Weights of a small sound classifier: norm layernorm.
Rows from block 4 of a small sound classifier, named by matrix and row number. Rows with one number belong to one channel. Each number is 50 + 12 x the weight over its row's rms, rounded and kept within 0 to 99. All counts start at 0.
After each channel's rows are labels from the 100 clips, of 14848, where the channel reaches its highest value: "responds to" is what is common among them; "lies over" is the class under the peak. Only what is clearly more common there than usual is listed. The data: phrases spoken by 400 fixed synthetic voices.
# convs1: first pointwise conv (model.blocks.4.convs.1.weight, 288x240x1), inputs 0-239
# convs3: second pointwise conv (model.blocks.4.convs.3.weight, 288x288x1, transposed), outputs 0-143

convs1.179:60 50 50 58 39 50 62 50 50 50 50 50 38 50 62 33 60 30 32 50 59 68 54 68 56 60 32 45 50 18 50 50 50 64 32 50 59 63 50 50 59 30 50 61 38 67 50 84 57 41 30 50 60 37 29 43 30 64 65 50 50 55 50 50 50 50 50 50 38 90 50 65 50 50 63 64 55 80 50 50 50 50 50 50 58 42 56 40 38 57 30 50 50 50 69 50 62 57 50 50 39 50 38 50 68 50 23 60 50 57 50 50 25 60 44 50 50 82 41 60 50 50 50 50 21 20 60 50 24 58 50 55 60 50 30 55 50 33 74 50 50 33 42 50 50 62 59 74 50 50 40 47 50 55 50 62 32 62 50 65 50 60 69 50 50 50 67 50 63 85 56 50 50 35 81 50 50 50 60 86 50 50 50 25 70 26 54 43 60 50 50 50 50 40 41 50 77 46 44 22 36 50 52 50 74 50 30 50 47 33 43 50 50 50 50 50 39 29 67 50 50 50 43 50 50 50 59 46 50 54 37 50 53 56 42 59 50 44 50 50
convs3.179:27 50 84 34 35 32 50 50 50 50 67 59 70 50 92 50 68 47 50 50 50 50 66 36 65 50 50 40 50 24 36 38 60 50 52 65 32 44 80 62 50 42 50 31 50 50 36 50 50 66 50 50 50 62 36 34 31 50 50 61 50 50 50 31 50 42 39 50 28 33 33 46 25 50 57 58 50 80 60 64 50 50 42 50 50 64 53 50 50 50 71 50 34 50 50 50 50 62 32 54 52 50 69 43 50 43 50 69 50 38 36 50 70 66 50 64 60 58 50 33 50 47 50 26 81 56 62 40 84 74 47 43 50 50 43 50 44 53 50 67 38 35 50 61
responds to: /i/
lies over: /i/

convs1.87:50 50 38 21 50 50 50 42 33 29 57 30 61 36 41 50 50 36 50 50 41 36 50 31 50 32 50 50 46 38 40 37 50 39 50 50 67 50 49 41 56 50 68 50 50 54 50 50 50 50 74 50 50 54 50 39 36 66 50 50 70 50 42 50 50 39 64 59 44 41 37 50 57 26 50 34 65 66 50 39 34 60 42 50 44 50 64 40 50 81 44 40 50 50 60 50 33 58 50 86 50 55 50 58 50 49 50 50 62 65 50 34 43 43 36 61 50 62 50 34 27 56 60 38 59 50 50 50 66 44 81 50 40 74 50 50 50 80 45 64 50 50 56 50 10 34 50 50 71 50 50 50 50 41 50 36 34 60 64 69 50 50 39 46 85 20 50 34 61 50 50 35 50 50 56 68 50 50 50 53 50 50 50 67 50 40 62 50 50 67 50 50 36 50 24 50 35 36 50 42 50 67 39 50 50 50 50 50 50 50 50 50 50 59 50 32 30 50 50 41 54 12 50 50 50 63 41 50 50 40 65 52 50 99 69 50 50 24 43 50
convs3.87:41 57 66 50 67 50 61 50 38 49 51 48 50 50 50 42 52 50 40 50 50 73 50 41 58 50 50 37 40 50 33 50 50 35 69 54 23 81 50 50 41 50 50 64 50 50 50 73 50 44 50 50 50 39 50 42 45 67 76 32 50 50 41 80 42 71 50 64 35 38 34 71 44 50 50 50 50 50 61 38 29 61 62 65 60 32 30 45 43 41 50 68 50 46 50 50 33 50 50 59 50 54 58 30 50 32 50 50 59 50 50 50 73 50 50 50 79 50 67 34 59 22 50 79 44 80 42 50 23 50 61 50 50 50 54 82 48 40 50 42 50 39 50 50
responds to: high voice
lies over: /æ/

convs1.191:57 46 50 72 50 39 33 35 50 50 70 64 68 50 50 44 42 42 39 31 19 50 46 60 50 50 67 50 62 50 50 64 36 50 50 75 50 50 42 50 61 23 50 66 41 50 38 40 50 50 50 58 50 50 66 72 32 50 48 50 60 20 50 50 68 34 69 50 82 50 50 59 50 50 49 50 63 50 68 50 50 84 61 34 50 70 50 27 40 32 65 50 58 50 60 50 61 35 50 50 50 50 19 62 36 50 50 70 67 50 50 29 50 50 42 50 42 54 25 50 50 50 50 31 84 50 50 37 50 53 65 50 50 50 58 50 28 50 36 50 59 50 58 33 50 50 50 50 50 50 52 46 50 50 12 21 50 50 50 30 50 40 44 50 36 29 50 50 50 50 50 50 50 66 69 50 79 62 50 50 50 76 50 66 50 30 41 40 37 50 56 36 38 68 50 37 50 50 41 39 61 44 50 50 50 50 59 43 72 50 34 28 36 59 22 63 50 50 66 39 50 50 33 38 34 58 21 50 53 42 61 50 50 63 50 59 57 58 50 40
convs3.191:50 64 70 50 50 81 65 50 50 41 58 30 50 27 50 50 50 64 50 50 31 50 40 50 70 41 50 50 50 37 50 50 50 50 50 64 50 21 50 34 50 58 50 50 61 50 50 50 61 24 36 66 21 59 50 50 50 50 38 50 50 50 69 50 50 58 50 50 50 50 40 29 31 50 54 50 50 50 29 40 50 72 50 50 48 50 76 65 50 50 60 63 50 50 35 24 62 46 73 50 32 50 34 34 50 50 26 50 50 50 50 60 68 42 61 38 50 28 50 50 50 50 58 65 50 50 73 50 67 50 72 50 50 50 50 51 34 50 73 50 35 50 77 46
responds to: high voice
lies over: /ɝ/

convs1.149:60 33 50 50 65 27 62 35 50 60 50 50 49 59 50 99 50 69 50 50 50 41 57 58 50 50 70 53 50 50 50 01 33 60 70 50 50 50 59 50 50 50 56 64 50 78 50 72 22 66 64 50 43 39 50 46 58 22 50 64 50 32 45 50 47 47 50 30 62 59 50 58 59 35 68 50 50 50 50 50 50 84 64 45 50 50 66 55 68 50 57 07 73 50 50 37 57 50 50 50 50 40 50 50 34 50 67 29 50 50 63 37 31 41 29 50 50 67 21 41 50 23 63 73 44 25 50 50 50 50 55 50 50 50 50 65 55 42 50 55 57 36 50 59 50 50 40 43 50 50 50 41 50 35 50 50 50 44 50 60 50 50 50 37 56 61 50 50 63 50 50 50 50 50 42 68 52 50 50 50 50 50 50 50 50 41 40 25 50 50 38 62 50 61 68 32 31 42 50 67 50 60 28 50 50 50 74 50 37 58 46 50 56 69 66 65 36 50 33 50 50 61 50 50 50 45 66 51 50 50 62 72 50 30 50 57 29 50 64 50
convs3.149:34 48 50 50 50 50 50 50 50 63 35 63 75 62 62 00 58 50 50 58 50 50 57 50 64 50 50 34 50 18 73 50 37 37 62 59 50 59 50 50 50 50 58 68 50 50 64 32 39 50 75 35 50 40 50 37 41 46 57 50 39 50 50 85 85 50 34 50 15 50 50 50 61 70 50 41 50 50 50 50 76 50 75 50 50 34 50 50 50 36 58 36 32 57 50 50 33 46 55 50 69 50 39 62 50 43 39 47 50 50 50 32 50 50 39 50 50 50 50 25 77 69 65 50 66 50 50 50 50 50 50 50 36 58 50 50 50 50 59 50 44 30 75 60
responds to: /i/; high voice
lies over: /i/

convs1.195:50 50 48 50 41 55 41 50 70 13 82 60 50 50 50 61 44 52 62 50 64 39 50 50 68 50 50 39 50 31 56 50 60 42 50 50 37 50 33 42 50 74 50 33 50 39 50 56 50 59 26 50 36 35 63 50 50 65 50 52 50 62 50 50 50 70 50 84 50 52 37 50 37 50 62 67 50 70 42 50 50 33 44 50 50 38 50 50 50 50 50 50 50 66 69 37 70 50 53 45 31 73 53 50 50 70 22 50 45 34 50 32 50 08 50 50 50 50 67 50 50 64 50 34 50 67 58 50 50 56 50 50 50 50 63 50 60 57 50 50 61 50 50 35 50 50 21 50 50 50 35 56 50 50 50 50 41 50 50 50 85 50 50 50 64 50 50 50 75 50 40 26 50 79 75 50 50 50 50 50 50 50 78 41 78 26 50 42 60 50 34 50 61 50 31 50 50 69 33 69 50 50 50 42 50 22 50 50 50 59 50 50 50 74 50 50 50 68 50 57 50 40 78 50 50 01 50 50 35 50 36 50 29 39 50 66 50 38 50 50
convs3.195:41 61 17 50 29 50 16 74 50 25 40 50 28 50 50 46 50 50 45 39 32 62 50 54 62 50 50 67 50 50 72 36 50 56 75 69 60 35 50 50 50 50 50 60 62 37 30 50 50 72 40 50 62 50 50 42 60 50 27 50 54 69 44 56 50 50 50 50 27 50 43 64 65 50 50 44 59 63 50 59 50 50 50 50 67 50 50 50 50 27 50 66 50 65 50 39 50 50 50 42 50 50 50 78 40 42 50 57 50 78 29 50 28 50 40 50 61 50 50 38 50 68 64 50 50 28 50 50 42 50 56 50 39 31 71 50 64 35 50 50 57 36 50 72
responds to: high voice
lies over: /eɪ/

convs1.203:45 50 70 50 62 50 50 50 50 83 50 56 50 63 69 63 03 32 50 50 50 26 50 73 78 50 50 40 50 69 50 42 50 60 50 85 50 50 50 50 63 50 50 38 71 63 50 30 50 70 29 63 50 50 50 34 50 45 35 50 62 50 50 31 50 58 50 50 70 50 43 57 50 58 47 50 50 50 42 50 50 29 50 50 60 63 56 50 50 28 57 10 50 50 26 57 50 62 50 50 50 50 65 50 50 61 31 50 50 56 38 42 45 51 50 27 50 65 18 61 68 50 50 37 50 42 58 44 50 50 50 38 59 73 50 38 50 25 36 50 50 32 50 79 57 59 70 50 85 50 58 73 50 44 50 30 50 50 50 45 50 50 50 50 50 68 50 50 50 50 50 58 50 55 50 50 55 50 54 53 64 50 50 62 50 26 50 50 50 50 50 46 50 64 50 29 30 50 50 68 50 50 32 28 37 72 28 50 50 50 08 50 50 64 50 50 50 50 43 66 50 50 58 50 50 58 36 50 44 58 35 26 50 73 61 50 59 50 54 50
convs3.203:50 50 64 73 50 72 73 50 59 80 50 50 65 50 77 41 53 33 37 31 40 50 50 50 50 50 66 57 50 30 44 47 50 19 41 32 43 77 43 50 50 50 70 50 32 59 50 50 50 15 50 47 57 64 54 50 62 55 50 41 68 55 50 50 50 62 11 50 50 50 33 42 50 50 50 75 37 50 36 50 50 50 50 31 22 58 50 50 63 50 50 50 59 50 50 50 50 28 42 50 50 16 50 27 50 50 50 50 66 43 24 50 36 19 64 50 50 41 50 50 50 50 30 50 50 44 50 50 55 50 43 61 50 50 30 34 30 72 50 50 76 50 39 52
responds to: high voice
lies over: /aɪ/

convs1.27:45 61 37 62 67 50 50 50 34 37 50 40 50 67 57 50 62 37 37 53 37 50 43 58 60 57 40 77 65 73 35 60 67 50 59 65 50 50 37 50 50 50 50 46 35 69 50 62 25 50 37 50 50 61 50 66 50 50 54 50 43 50 65 34 50 50 17 50 72 69 50 50 68 64 50 50 45 33 50 50 43 50 29 63 50 50 65 70 52 51 77 23 32 65 46 57 58 44 50 30 60 61 39 50 58 50 50 50 15 50 36 65 50 50 28 43 72 50 38 24 32 43 37 50 60 55 50 50 64 50 66 69 37 40 78 50 50 31 50 63 50 74 73 50 50 50 50 38 50 76 64 57 50 43 67 50 50 50 66 52 50 70 24 50 50 43 74 50 62 55 50 69 50 50 60 62 35 63 18 37 50 59 59 62 50 50 50 50 50 50 50 59 50 50 50 50 50 50 50 22 43 31 50 64 50 50 50 50 55 81 45 50 46 50 78 70 73 47 50 50 80 50 62 44 59 50 62 50 62 50 50 63 50 50 50 50 55 61 50 47
convs3.27:27 50 50 73 50 50 59 50 28 50 50 50 50 50 39 50 64 32 50 50 50 51 50 50 50 50 66 21 50 33 48 84 41 49 28 70 43 50 50 71 50 38 34 50 47 66 50 50 40 61 50 61 61 35 50 32 50 50 50 42 24 29 50 50 58 50 26 50 50 23 50 70 50 50 45 45 38 50 67 35 50 68 56 30 44 50 53 79 43 50 55 43 50 47 50 45 42 50 50 77 50 49 50 66 65 50 37 61 50 50 50 70 50 36 50 50 50 34 50 24 29 20 39 75 79 50 24 50 50 50 50 50 40 50 50 40 69 38 53 58 37 20 48 26
responds to: high voice; /ɑ/
lies over: /ɑ/

convs1.158:58 62 50 50 50 50 34 31 80 76 53 50 50 50 46 50 47 60 62 50 50 43 50 50 27 33 40 37 50 50 36 50 48 23 50 50 50 50 57 50 71 55 33 50 43 50 27 50 50 50 50 50 33 35 50 50 50 63 39 50 50 56 50 50 20 50 37 50 36 53 34 50 50 50 26 66 55 82 50 61 50 50 02 65 50 67 66 50 50 25 42 50 50 51 37 50 35 50 62 50 50 50 50 66 50 50 50 50 34 50 50 43 32 68 50 78 69 50 50 39 50 50 50 37 49 36 50 48 39 50 50 78 50 50 50 50 47 50 50 50 50 62 60 79 61 50 50 30 69 71 50 62 23 50 60 30 50 50 65 50 60 50 50 67 85 53 61 33 50 50 73 50 50 47 50 65 66 50 30 41 50 50 32 24 73 50 50 50 50 60 50 75 43 50 50 36 50 41 50 50 50 69 38 30 33 32 65 50 50 50 33 63 74 50 50 50 67 62 57 38 50 50 57 50 59 50 63 39 50 50 50 65 66 36 50 69 27 50 71 50
convs3.158:50 65 50 50 50 50 50 50 30 50 53 50 58 50 50 57 71 61 50 76 34 55 50 50 73 50 50 24 67 37 45 50 40 50 50 50 50 50 50 50 59 40 30 50 50 50 50 50 80 59 32 50 50 84 50 50 50 50 50 50 21 47 68 52 50 39 50 56 50 50 50 76 50 50 68 50 50 23 50 43 50 67 38 50 74 50 43 76 42 50 50 50 65 50 39 67 50 62 33 47 70 50 50 53 36 50 31 50 28 50 50 58 29 34 50 50 50 50 50 63 50 34 36 40 34 18 50 56 50 48 41 50 49 50 50 50 68 50 65 50 45 48 50 35
responds to: high voice
lies over: /ɪ/